From a checkpoint of a small contrastive image-text model.
Model: 5.47M parameters, 32-pixel images, encoder norm layernorm, encoder activation gelu_tanh, encoder layers 6, encoder width 192, text encoder width 128, text encoder layers 6, text encoder norm layernorm.
Training: 10200 steps, batches of 256.
Rows from block 2 of the text encoder of a small contrastive image-text model, named by matrix and row number. Rows with one number belong to one neuron. Each number is 500 + 40 x the weight over its row's rms, rounded and kept within 0 to 999. All counts start at 0. Numbers have three digits each. After the name is the row's rms in percent of the matrix's.
After each neuron's rows are labels from the 100 texts, of 14848, where the neuron reaches its highest value: "fires on" is the input token at the peak. Only what is clearly more common there than usual is listed. The data: drawn human figures in many poses.
# fc1: MLP up (text_encoder.blocks.2.mlp.fc1.weight, 768x128), inputs 64-127
# fc2: MLP down (text_encoder.blocks.2.mlp.fc2.weight, 128x768, transposed), outputs 64-127

fc1.497 120:555555445452465474460507492512433519597461433523527508426555480463547546515479461515507481525484510514529487520476583485552488417540466540518456557526566492499477577424534490490499573473508498
fc2.497 096:527506536494494519472507507537533539485448502522549497367485540430527487545555480513525450564474555490441512520484521499573452466565481514510454514543609474479461508497523505437470531426523490
fires on: "d"; "g"

fc1.755 132:509454533493517514482493549405470557455525588523443517504433513511453437447590476569449514475490487489549478558490512534584525532532476541530461540531526479550516519494485444506458507531497582
fc2.755 008:525521530519549530529536474476509474497548507517561548525480467445468464465489536544473402513495544507532524549450480415533508487405528482436535443512476519473565441397488480525416540477494486
fires on: "p"; "l"; "h"

fc1.315 096:427427426491481450430549456547519523492512563516516517498507518465542516464463487515502508488549493519496540431504517594462477491558458516539495441485527562532505440449499550415488456523519578
fc2.315 060:449507501522522525489588447526513502452459500473583536484499423495560496478467536442525547518492515458456541505594489532524446513470551539509504446586468514507517456528527519456514457541588456
fires on: "<end>"; ","

fc1.366 167:459507489479514515448526439497466438474572476451495570533511528484483470483485527492607501399519478457454552423515513478504514499515509490437492491478507530517496523508520468570500517504485502
fc2.366 314:456459479452522517429485481506496505436564461459481559522523491507412419522542483457605488433537448435439588471492568530529511486513494472462460507485435456498489534529532477504512454489475519
fires on: " "

fc1.485 160:520546477579482465490443458534478485579507478540513452441482470483455478504466523543491485488576548536514493595539532565467468410550478479493529480454511542482557463513579501481474504540508513
fc2.485 034:544479516500493501444530503475473514438557555422488512518518568512453525507465511513506489461496541520636482475545514476461452486474637530546531494460523511586431519525515519505480522469478550
fires on: "y"; "p"

fc1.135 106:515535543538548557509536565476503416526472498483486481510454468531482502444488522487536507524496508448601534435415562439531473493492517507540534466434545533499487436454543579469474473515516484
fc2.135 104:559502521463520526536493530528498504480466511508518388480476482571495508464494468531546567543495510505597470481404543484535515512497513482596556491461514522483494432542532636470499517456508523
fires on: " "; "n"

fc1.530 097:480544415473516510524473428502496496483470534485502457447504477432518553452502507524557435487613519464494528525480521526448481454525554476482520584459493539534570509506494552515469462521515514
fc2.530 036:497530552549484513492571526432535542494500531485488517552548486519497396471468479499463457428557487478510402499521505385475543515500483394528497549532540469485481476395428515539451517476502549
fires on: " "; "p"; "k"

fc1.242 088:410425490467432536515515564472474487531497476522437506469437517506512535433533501489509537576479478464548532537510471457544518514501484573464511409521483590487465474485461506503494460479521532
fc2.242 048:481485472485484575459471522553543487522509513436444559417518524524533524470517430461492513530518505514521540606510475534518485504524476530478473525534466581537487504498422554507529486507515472
fires on: "p"; "g"

fc1.637 135:412509393476520514451503514453451533431494528548525501528510497502518551391520572487513420512506517404521509496524533538546498519524517525512530496521545513486522497576527475499471583516491459
fc2.637 050:557521573514498521538556512442546521552503543485551553529503482490509530474526454492454458547544461450529435411506473473482480482507411478474444496547498463504512466461482499521458501499516473
fires on: "g"; "a"; "o"

fc1.87 124:523494526510535467546506544451538498496419550525517643517475488514454454480462522507446502521530468431473524500522530442527471497509553507537493455553506611535488521495524499541523466437468482
fc2.87 308:538489500488536419590480519465525487482387530536526638522521500478454456514444529513451510518494476463461496502501485484511483526509562485529543499534489616522478579516518489517547457435425531
fires on: "g"; "k"; "e"

fc1.94 107:465411481483530475429477518473444543523527499555431482545556479453428490518450519565524452538558536509466538472411448485550499473545458504474459420506531524510500555471555525475464474534516496
fc2.94 112:547544512452488485539454569501470474542546548498555539498522501416477446467558527514482530527512476574504421445495487499468533568481527447531464539501555410396485580518436534550495536450489455
fires on: "s"; ","; "m"

fc1.186 114:458446498511519567499426440474521475480563450529498521481529501542465474499429526521392536499492523557497527468508516520510526479498516500469487467459487475504478567506497515566517416504482572
fc2.186 100:532511459507569525574483450489560473481573527482517454470520487500506489506461507550497502500439484461496542444518490566480490512481497447504459507497473446483529548498552526556490464507504491
fires on: " "

fc1.236 143:520469494426544482471549536545457483466474457530478547470507486505500497473501554507510560438548526588498529431577542541556515374484503507532461462519557470469491459452511554473487430507558414
fc2.236 177:456520485455449520518503546461511511502490492537492523495507476519496523480508492499534485507480539537521460403534432582459537472554497439597445520492525436428518432529499561543480523535449500
fires on: "<end>"; "s"; "d"; ","

fc1.458 110:456450446484465443446547499568521532484495544489492507514471502503557534499401526540468527462522472472447533447489548533469440460481528539508604450531504527532523468463482564441505508537505587
fc2.458 065:450517496527540512539575414469510512459494492473570525478480437503501499481465428479490505559449537466504552485607475510492494473431519521479502454606510532529588402463532520412468506568564492
fires on: "<end>"

fc1.445 104:534459448457551447482519454494485504524490488551521415541459526586526553478492551448465473482443474544417485443542457460515529495563469533543489502504480479509522543489503473522541497503429459
fc2.445 027:562519556469473419521545436484501576507542496519509460561516486400489485505517532523489540502484526495488433470483451473419527484525542460531544487503528435485510452481555470444489478466493533
fires on: "f"; "y"

fc1.343 155:429454459511481443464543451507497522483537545527512504493442471507533487483445468543515521447555460476475547478552518491464482494520497511527560432521483549541462437460509564426514479561554589
fc2.343 185:462527519547524542530547397465462524455474472478555548479543454519522487488456468445493495563449492453509532488588472568495495472470506483532537475618499522528528399511514476411464542584540501
fires on: "<end>"; ","; "t"

fc1.461 102:436522452510481502478440494458462485486494467564510410565527533482516526476554631575523465451514464536444501528526456508555506523519597509472510488544538439580555508481469509492506473536501432
fc2.461 022:505526535471517490521469510472451467492552514454515501501600525506484411418508462504484469442539496512521434498528543441465497537427530475469571556500509500438530499513433553553506587511460545
fires on: "y"; "u"

fc1.647 108:515506478401529521485538538532482454460472440548476519471491485518476480459500545507486528442557515584503528468539575495549514404483506514513485473528520494458497455483520517487426449482591390
fc2.647 103:495520543479470539537489525474531512500489544543500513498507455516505501496528466483569435511489514540523444397530420540464520492560491412574400496485543434442520436512474570557476515515468492
fires on: "d"; ","; "s"; "b"

fc1.604 099:478482540533502514512532567496448463485512518527501513546556518474476497476457520425472526497555443451530494468478567513489487456526431510510469466484588529547493455467508482522510480538496476
fc2.604 085:481519472501475493467491585485454520489549521491529471508495533483479480526543415438536518472472444507474511546530466548472474500531495507519466468457524608511517485503539540501511533596442469
fires on: "t"

fc1.478 099:534439491496467468468515546535451502490472508528485539502529471467511498525438530448499533460503459469531489548517586501483501425487467510488511494490548516566410471439557465539464547510581510
fc2.478 045:467513464502446519475465575457458515481566532493509489482464549501473484544578430469523553481463431520457532557469449509446517486536472490523458467478539579523507470506528517518496491606455514
fires on: "t"; ","

fc1.278 088:543416460506502431463442478506447536471479484517531564552523488544534502551463566518581559456500416491524520544524513465536524424453515503437553472510539486523384470422526540550480506479538451
fc2.278 017:480584469507503478494494466532603457445535562418595472522454481485531495510507548569550466459471498472460459468489479469449490532434522490564501484470492465444454521467478468502509553541529503
fires on: "<end>"; "b"; "s"

fc1.48 124:524552494491473514442529458497427480565472490562532519389502494443527550461476456524515510535466549499501505505484568442548481463580467521478445507516647512507469540397552529500487586454511476
fc2.48 165:516509537477466499512479476525465525500436482502511503409534553449498502550535482511559444557448531476468569534515520512592439450548488495487465542549644490483465507482505506456485563427503512
fires on: "d"

fc1.691 097:507457461505498488486545539427469475481482541549551530472458451488488554424482463525540470535511535497532497525546515551591548525462474511458424407531530457458517517540510548493500471511469465
fc2.691 017:490499535563471474544484553470578515462462494492579542473498521507565483472560430573459503524502439481511428465548558478488510461518545516578545418451560475477451506436479502494512472461530498
fires on: "d"; "u"; "w"; "s"

fc1.760 109:557577442455456483478495526500443491594461430552495472431539466483545520487454477511521453537500528507506492523505556483570507428552484535514465536537558498490494560428535478486516546499498505
fc2.760 066:545514512511485542477520494530514544478456520503535511358468552456543471552553485512541434552458571489442518504485517532568438474563504499525471491519586461477461521506490491447500532420483489
fires on: "g"; "p"

fc1.463 140:516543411492516499520532487486450501587458538492396475458532417474494518455488551538596510484538458536456435563531549502445457448520498485507447534494432562504482540501501516534486521508520454
fc2.463 010:545573536533458463466502480464516555509528508508551476506489545468528482533482487556439444487572477482498422476501486430421477519491471415499470573533499474511549544411453523507454523436448512
fires on: "g"; " "

fc1.346 092:464472467497509569508521484500468498443483489516425469476527429490478449505471499487475510552476558528508557559495540532468532446539501475503542512517486512539524588483559550571528487533547518
fc2.346 083:492489454437492471548562528547531499452428482491487425508513458485507430471435526480548513545480506522543462580455511543445520499497518462534564499508490475496478583451549494590497474576532456
fires on: " "; "l"

fc1.733 080:567471431489554458525540542447462465476407540498525578533510543508444506483500526510433529531528537457484494450513474427531519480474496495544481508547491591527554538489536568523535479477505504
fc2.733 063:541466530490509442570517525479532496496400502529515630534463507462445493491471518519464501522497444468458480494486483478465487519527566515536525481510501575521510538509581446508519469440444488
fires on: "f"; "i"

fc1.336 093:479453432472451458491510502524539550469466434564547455489497521553491491541491560591507448492550536500506520513573541429548504531580497513492500484506559549495467497528520483475483536559573521
fc2.336 023:516542563527541513515477552448501525476542534488498521503522540547518425545487443449491507507598491472447487400529466480468511497462438537519477474566477484562549491451505564533483496503479521
fires on: "<end>"; "u"

fc1.489 124:500564473517496498458516467507448471601461462504554511402503533475523508519460514490525499533487520456510522523480577456524444445542498511527518512501599469515461603432496522500478581423483471
fc2.489 171:520467522484480511522469481532446531500418483525505481428541548456533485551513459506550440562473525490442558513503525529572443425537473513470463503559622494460515506451515518472478556431521515
fires on: "d"

fc1.515 123:429533514509489484537510478419476456536485536545466453521453514541463487406485500465569435480476439452587477557544537493582543512503513550490483442543574447456478496473519511488430498569532420
fc2.515 076:519457511467522509542547563489429432521478606562541520482551511420554501502475507442502536478572553448486450467551509531523461546514511556577504458513589500492485490492496498528551541468508446
fires on: "d"; "e"

fc1.213 101:459527439468516451460501514433481573440561550540429415510450489537508552497534558564553468480499510544515537585501493451575502514482595478468455499551554498564468515471482477504491495550496433
fc2.213 013:567552479479533555511523487462453447475534558423460564399468519518548461502458508573507550478515528410552471426513464523478464504480421534465446459547499512564565492475526503529472516500467447
fires on: "f"; "i"; "h"; "p"

fc1.628 160:476513482578505530437533529457489561485488511487479455409506544488506506523564521517540531487505523468450542419497470472485475434597575487507401456494460534556478515539453551496550466505473472
fc2.628 208:540486476510487478474489555521483518550485515486540460532538649514467478510530487518539503509534433497485503500520523450495444482415514416503418522496508496433504544476531518448495541483521470
fires on: " "; "m"

fc1.106 080:442437490501550537533415447411500496477579429521509509455487526509433560468483490515387513490527492553528511482545511533530518509472531492477490459464482497481471589509507561586490438493491528
fc2.106 044:533525469504594518568464445503587464487568529534524465493490475481491456507427525569505520516450479471486554447515473521506481482455482455476447498520518451465506517475554511572485496568510464
fires on: "t"; " "

fc1.541 148:501557479503476515456512472530416497578462486522566535389508518441526505493467461496532486517460554501494533507480607467535473476559476511510500496501629498509474552446512503517494521426496490
fc2.541 272:506503526472483500535473492528465523492419494517512470416536551458527486546545451503549428551465533485454571524529523539574468451520490512488461516570623489485512503485487513469489559401492534
fires on: "d"

fc1.151 115:500474472446554526467550550572459484498481494532473536447495464508479489440520530468490540449539539574488550431543566559536554408484481495512477459512532490444463438444524554461452418500533414
fc2.151 135:501502524436438511496499557485535519495488513543501506510539444518493492475539488486545490506482512548526446408578428540483533469542521455568438552505537421439490441456485571540502531530451517
fires on: "s"; "d"; ","; "<end>"

fc1.566 128:481502478579535503501519440491453608473472534487493477507454431497530512384528480485568486478537469542458482522499485416527536524519502450468573539512514557465535479448496526512398429506516537
fc2.566 019:549513506488506491460472518546512515506523536509541481512467497522573545486446525450517532444498549518488502501503481408409516464503461524502482598534479493520495545459466493554449463470503465
fires on: "g"; "u"; "e"